{
  "model": "spectrogram enhancement model",
  "dataset": "struck, bounced, scraped and rolled objects made by modal synthesis",
  "train_examples": 78125,
  "gain_aug_db": 10,
  "n_mels": 64,
  "hop_length": 160,
  "input": "log_mel",
  "win_length": 400,
  "task": "enhancement",
  "loss": "mse",
  "arch": "unet",
  "norm": "batchnorm",
  "activation": "silu",
  "pixel_unshuffle": 2,
  "widths": [48, 96, 96, 96],
  "blocks_per_level": 2,
  "block": "sep",
  "attention": false,
  "upsampling": "pixel_shuffle",
  "init": "lecun_normal",
  "residual_init": "none",
  "optimizer": "muon",
  "muon_scale": "original",
  "lr": 0.0092,
  "momentum": 0.9,
  "nesterov": true,
  "orthogonalizer": "newton_schulz_5",
  "adamw_lr_other_params": 0.00086,
  "grad_clip": 5.0,
  "ema_decay": 0.995,
  "steps": 10000,
  "batch_size": 64,
  "epochs": 8.2,
  "lr_schedule": "poly",
  "final_lr_fraction": 0.1,
  "warmup_steps": 200,
  "weight_decay": 0.02,
  "adamw_weight_decay_other_params": 0.05
}
Rows from block 4 of a small spectrogram enhancement model, named by matrix and row number. Rows with one number belong to one channel. Each number is 500 + 25 x the weight over its row's rms, rounded and kept within 0 to 999. All counts start at 0. Numbers have three digits each.
After each channel's rows are labels from the 100 clips, of 14976, where the channel reaches its highest value: "top examples" is what is common among them. Only what is clearly more common there than usual is listed. The data: struck, bounced, scraped and rolled objects made by modal synthesis.
# convs1: first pointwise conv (model.enc.2.0.convs.1.weight, 96x96x1x1), inputs 0-95
# convs3: second pointwise conv (model.enc.2.0.convs.3.weight, 96x96x1x1, transposed), outputs 0-95

convs1.65:497489538512498516509503495515524490513512493509532502458523530470503504508479477511527508487525458547472475464528471528459506519480492487532505458452474473525472472467497470560523511466528513527482510520465510493539476503484509473486490464517498496504491462489557486475494472466560522493
convs3.65:523499473516524479494489496501511493512497468537494494546482489481477512460487455527446526537503492496553543493477538512479535553524465512447532489526504508464494517532522465520501507477518489448464507522499436530510494532512510496521515465504518539514495499496524484511518473502523517496
top examples: large; membrane; scraping

convs1.47:547497498483470483527481490508489466525466534525490483478503488526517466527443490530503485497498488534487490483511498486516502495509520504522489503495523512483508505499518460482502496525513459527493497469525466520482483524482489546485507485433505479578510469482484488482463453465565494456
convs3.47:487538494502541508528530471514500525459492509537506496523486530477473481464500496534502505475535515510474478493447524505482519499441500496519508509550494552544505516471509501518466567462495524481462518495555471488514508496479483528518503515533491511502488502489533485492520497528503483559
top examples: rubber-like damping; clamped rod

convs1.60:464414507503493498505486517463479530520535498446518484472494525510502490452463492535487490447521530524516526489521501517526479536508531498547515458518499492504486523453497509523508499497527504519483481549526447476520482512457529521491472504497495536504522497498519511499515496487529530482
convs3.60:494486523451551529526490517475522507518498474479527512531495499525484536505518470498501524527520487493457490480507486520487443472492491501519467504503517523486503492478470472477503468529535483506497551479454457486496487501557508512520506483533517478494557506489550545503539525515536513533
top examples: repeated hits; clamped rod

convs1.21:542510458488541519506526509458509515487472554497459523487516487463487515479513532508527503470471516508524441503470558524490510532524513477522481474515508472544480505492506502538474509481499494490503522528495502464490509526478509500498558484499479498509445521471485511501442525493520459494
convs3.21:481527499528516497496523503497504532493485493465485522543460493472472514460474541547483473483528482486506515498499497505464505471508476459503509479498501483517500456475500520491467501486479457517498563504494513493517466479548482493512503570505503508469523469516444511465469527512503435501
top examples: rubber-like damping

convs1.23:476527511464488524490464526562522520474471505545448497477520445498482437516495498493488443509507483511502517501475508503458459504504489456482469476513508472495524517534466518495493502470501514523516505519532467519505538529502491526493475496454515527486495504491523493477524468489508539543
convs3.23:446459490477513524489491525509523553458547441492480497479481503490488468470537475508527520490459518500491493516501493478481497508509500514528480538510498510525512515480460489488497508509533531514541465449545500460502483518545510477506487451520495519471526555486498538487512493527508520494
top examples: clamped rod

convs1.46:483464498502501486523488486512504478527477483494486500518494557522497472471513531530466538511459496474519488539511446465500501539472463497522525496509505521606475487482507513478459507509518502483478519495493489499475515471512527479544546516503522494500479506478486503541477499518477457495
convs3.46:519509523494492486471491476491485522473484546484500509489500494522502452540516481499537511490475472529445477497526518473470531522478520538505501473503508474518505506543478511479506488498513488534484468484460499508488518468507465512474518497471486483508546503540497464390510487522485528501
top examples: clipping; text has "clipped"; rumble; scraping

convs1.70:461519488503434511495509524499504521552501503498500488515503460471504521455479519500490496466458413494469503477481511506519498497540486521523478509446533506531504542508491484476486492496496525549517537505500495482529415483521464485494508493500486461515522486483489514491501513506507516510
convs3.70:518504532490435467470471465505529486503545509513453487511512510508489501488496490506477530467511529510574460510463505498523508486489535518557477485421527498469491451511467519486494480498488487501519508497506487523482498490496476501512533489479507457504499467487497490524450480490479472509
top examples: membrane; scraping; thin (high-pass)

convs1.15:458471504520502504557513482485512519501503506496461487505483461521442474489503466517484518510466455500481505487540434474487479559479477476477508492451508476503514509539502528507458468503501462493516547534499506488502515484486489503512491445524479480544493504549484503501513495498488529507
convs3.15:545477470515518560470508514526501513459546445510479497471485486479511484539518471457504540465514506498494527504507486527520522452505520523515546532498525510500526500529492476476515482485544554515516503514514482486504515540544484533495499503511517498517529501562491533497511523484529505510
top examples: clamped rod

convs1.44:516511497492499476494493469565450531466463499485521471471547504516437483494481534465455511502507518509498498490473559499540491517500473507472520489514496501532505505529496495492498519472473498489544473469504518484537525472506542481529495513469524518523498497453512499536474487525503552505
convs3.44:497525528487507460518512555448528487563545491488509531506506545437486482528504511514505502517520526496444497495489515507496486466498504479450473510488518500509503483492522517511469480502500516491477521501534576482484506552488516511459488523516505504457472477500467514513486501518539492503
top examples: rubber-like damping

convs1.34:528522492548518489501542446459505512496527497482507482523517462534444503485521494471504526487528497489481515495471491496476513495524513526512514522495516490507519491497549503495483513516478499463483476543472502452455505483499502515543508550443498546567466530522526486478499508480519497512
convs3.34:488510459470541499511444484543542483458505539485505488496516492526474475492488509502503496516514537483533466526484531473463469519500504531455532478519529486475555529515495472502540498538510511472471481466489447474511490495503503479515482468531499465531502514528468485499497519539472514497
top examples: clipping; text has "clipped"; scraping

convs1.31:489518507498514495426507494460514496534508495518519514482489517494466471513481481488458511507514453513533485520511488499481501517513513447500536502519511500488436492555505514478484543530432532503505475502503513489501548450490539534495493469476484493514510521461491543505495498526462515481
convs3.31:476530526519532521534492548515491510493478475506519480494508484482498489499485523511473434520448464483508504520495512468482530478487521501531515498538536470463443508482451552480473471505472496486494484455528469515525532488518487507471526472486493493533469499485490487501527539495454523488
top examples: scraping; rubber-like damping

convs1.19:446484499467508495510499508520554520530494521509531510483520539501532486523487503465552456531528473480488542533496499453520526515499473515503532494549505502474489536499537507478461507554516483516500472483484512536477485502508531521491521531522531484480528538519506480465504491500499458536
convs3.19:504514513530536470490445488482490491536546496490504509517512473501487474518511467456520447471471521492478507509478476500501483520528491472518485507463500521453482473507482519549494467448452464465508481527475485500493497477503512488535482499471478499488467491479467466484495523497506424516
top examples: clipping; text has "clipped"

convs1.45:505496508511525529498540500513472502505499520505530509502429509486499532509483573565486505482548491478493468536506482482480467472505529489507473494479471495481548489548519510478493481506498481482540515539450549528504477515505526500476493452497515505476518486489466518506483536520514524505
convs3.45:526488490451486498464506508523531531524495475506504460496484487488494494500473478485504491461493519507503417474496472489510477505479482446510500465493500490511493489497520457509487483503487493494477514459510411512524480508455476430479490467502511478503513532485475465471475467514511482498
top examples: repeated hits

convs1.42:492506534496527488506469514495519499524501517507517474487502487535523494513535485483497501495468511508549430488531499538510458512550502496511536502455511498516475473464489476501496516544470501587479508487500478490521530491480499501501539547511482476505548502518503475508534510443534488501
convs3.42:471512534457463516486458479479513531506541475503491492483491513491509484473525491494497508453476513512544445457424488485493503522529507507512478496487541487523537498482492500473532512533510494470479456480510504526496461498503497484494465520493539517474506497532542514471491548523471463478
top examples: thin (high-pass); pink noise; white noise

convs1.0:530532487516493486536496449492470503467469543515509482500450493521516459542448481530504524518488510479517547539512488481516458536494503501504497487485502491465511512495519513454440468506466515498543505489513487501503489446525459491453530475532494494506492477479500500509508504477498535463
convs3.0:479483473494507488518482454500465468504496532531533494468455496476526504480550496493520514453538463508505513528514481481505488483507504490528467548485548540518475484491480479518517518489432520489524495498555485489464476491468555484505519510518500503483489487501474556490526470488521493482
top examples: membrane; thin (high-pass); clipping; text has "clipped"

convs1.54:478511493552493525478528492500534519544504484499506516490481504545521503495572488499527533528502533489524534533477481500475493548484509502498480530464513544492467503482519536482453461485535487514503543498466504518522495502500480507501531466537499558530524527516493544516492509474505477525
convs3.54:496507508507451474482479562438483466494504523490488505515496493490497513492498477505488500452515488485443493517543471532494491489546486534524491509509517493514527493507506517475486521510477525495473492509522550499478547493548525477509507544508480525522470524461521516513520543446543522523
top examples: clamped rod

convs1.95:458522531503483517509517451494480462502513489519453515528528485510543483510556483472523481499488523517473460549534507492502478525489524483508492500500559475509531461498505489508487525489540480552472485511486493491488550506472551491463532493498487497505529521489516505482462505496497438518
convs3.95:525533492516503493501474495472500484461515530483528479513526471514486509501507486507470484515546532474498545566513495520523465464500456486451483521480511538478562486478517485498561511509475482525508504468459508499504523510503465518524466470502510491492508491506517483506500517563462460487
top examples: scraping; clipping; text has "clipped"

convs1.87:569512448500485495503498513496517506538532560528456503509527494493519531490515494522471490505465520497535462499477473487504481520496514515470570488495480480502500524482502497509532502518507586497494493500502469486489504500512435476499486503470471487486499465456524495498545500496484504475
convs3.87:467496485494520516500465481489564490450498538494501462495493553497489493480526525479530499464462480507511494466550524509479461550493522489552510495509512498479514506482467527483494520510520470522519530529519508522511470527539538494481511473486530464528487495463543476502536524477519484501
top examples: clamped rod

convs1.82:473489524484474517473515524534460479554489485495428486490513480481506480494506513485505539499470505516501507482483511498490462436528472533506442498490508494515510495505482531540478545512532561443527524491529475496498521468482447471503522508482498499497499509513514474536524490501509514508
convs3.82:472504496474462485516486510495479508469538425478470519478470480505516457478499476565523489514557491484488476502472523494483509485485516500445501525543486525487535513475500462516488486474497540538510487526517493488522480514527550504494497514504480488523466492483496463452474484521500477472
top examples: clamped rod

convs1.71:510477498490460495550480532482481526495490514501471498499542520494480559521490502497503508476478513514553454490484486455520508471520519537500468526511512522501522517471497532482494436535466517482491479499501495459503430547524484500472497499535487479526502467500465489512497475528488508457
convs3.71:541489530494519507512452509510536534514522532537442466474485502528505489503490486507492451485479517496485508496514513453485455489500519475475527484502491502495491470518507509509498495469514499505495491493448493486505511534415497556534506475492487496510465535512467506517486492507472552447
top examples: membrane

convs1.40:512523490515532532489507501473516495511534459502472490541513556500507519479485489511516491445476463461541509544471485483482515545542494502483516523531472465482444481497556499496505537531476507531520477493516526472466469492499528487468545483514496504481511521497510498512491473474467488534
convs3.40:551537530546518530468496490501522497520511499498509486484486525497528505503515492475479485540481480468502492461533514537508462496489543478489479472483493457513482526488556463512497488547457490481535530485540531540503512482501473485518492484494533475519503537514448451504464506512512533513
top examples: clipping; text has "clipped"; thin (high-pass)

convs1.79:521491519458507556509491506505466531518464479535486463490538489491512506507532506469525534518504481518488403508464502471515445497513493501486482496489531510495495501467523513482494505530458477506505529481507446507506518475507514473470516492520501488460507496488559486465529490524481488469
convs3.79:545526511451516506506501460465564535522526497506503492544466508544505485527490506483566495477492518519526464442480518521532479509491541492517529513536487491504484523516496500533508470494478481506544510515472491474483523521491512489495500461487506487510482538504493492547512507524443486514
top examples: reverberation; text has "room"; text has "reverberant"; clipping

convs1.91:489494473468480496488498481463476424512489520478492531496521514542540515560544476489511524552487514497527501467461468542492473512519494514485499477463499487480516512455519550506513491489528472505458534478521512511529478513518507515476480505494487495498488549479519506557498492480496511528
convs3.91:471511503473470446514465493474455491514512523509524487539507514485510518485428546486522494465538543539481514455492503495514499503520490473502512531510466498500518501499512469482564519496534507499484469506470480509471548498486473518490488485527491549547500506514504528448510513511526511499
top examples: thin (high-pass); white noise; pink noise

convs1.55:515478501537476491500489473469498554512486516528513458505501501493546528523497519540491522484488513536505460514460533514517493520507491551507473515513493483433462476510457493523510459525474490463475512497498473539527479497536511488473490479534451479469495508445529505478480489525501492520
convs3.55:497531518501545495516509522514499523507492522514524536485486545497500547484480510529488497474490526475557517547520479490512479524492528489499514504419537486503542486500507463515509474522521484484530485461539466497491514493526488549511506512505510482563524544492536507514496513529503547504
top examples: scraping; rubber-like damping; clipping

convs1.78:539500494462512501506502540493501506523486517449455509505485481481487517467519477441479499493519464474500517469488507481508424494466447526488505451500523498518529528463472498507486482512502511525480501492497524536427479523509511498444520512494521515496533533491490473499484518499523467510
convs3.78:494493552459488488465509485498516454469456511504510473470492518493494500485530502538485499509588544477486493485478591484486475472506509564492498541515486464498514503522479551484487509522494501499520488489504505521490497498513499496484502465515523465468513511504503528496470509518526478514
top examples: clipping; text has "clipped"

convs1.90:492520481525566536478508468469503501480526476516463507516544458542527477483548436448490484486479524522482517505472555489526467496502488537515489537528536476482493447567482484481471481515517483487487480510483482503530512496502486505482499503505506503483492494508496527503525518502496492477
convs3.90:462505502477506465472523534526491528474476487473556484512512508508498510487520494537468541533492429519551488515508536518519508520496481510443535513464535557504490499484512527488465529536497487499491497543530507460483515505517505507461499531508498507502509506537492515521536491504533464507
top examples: clamped rod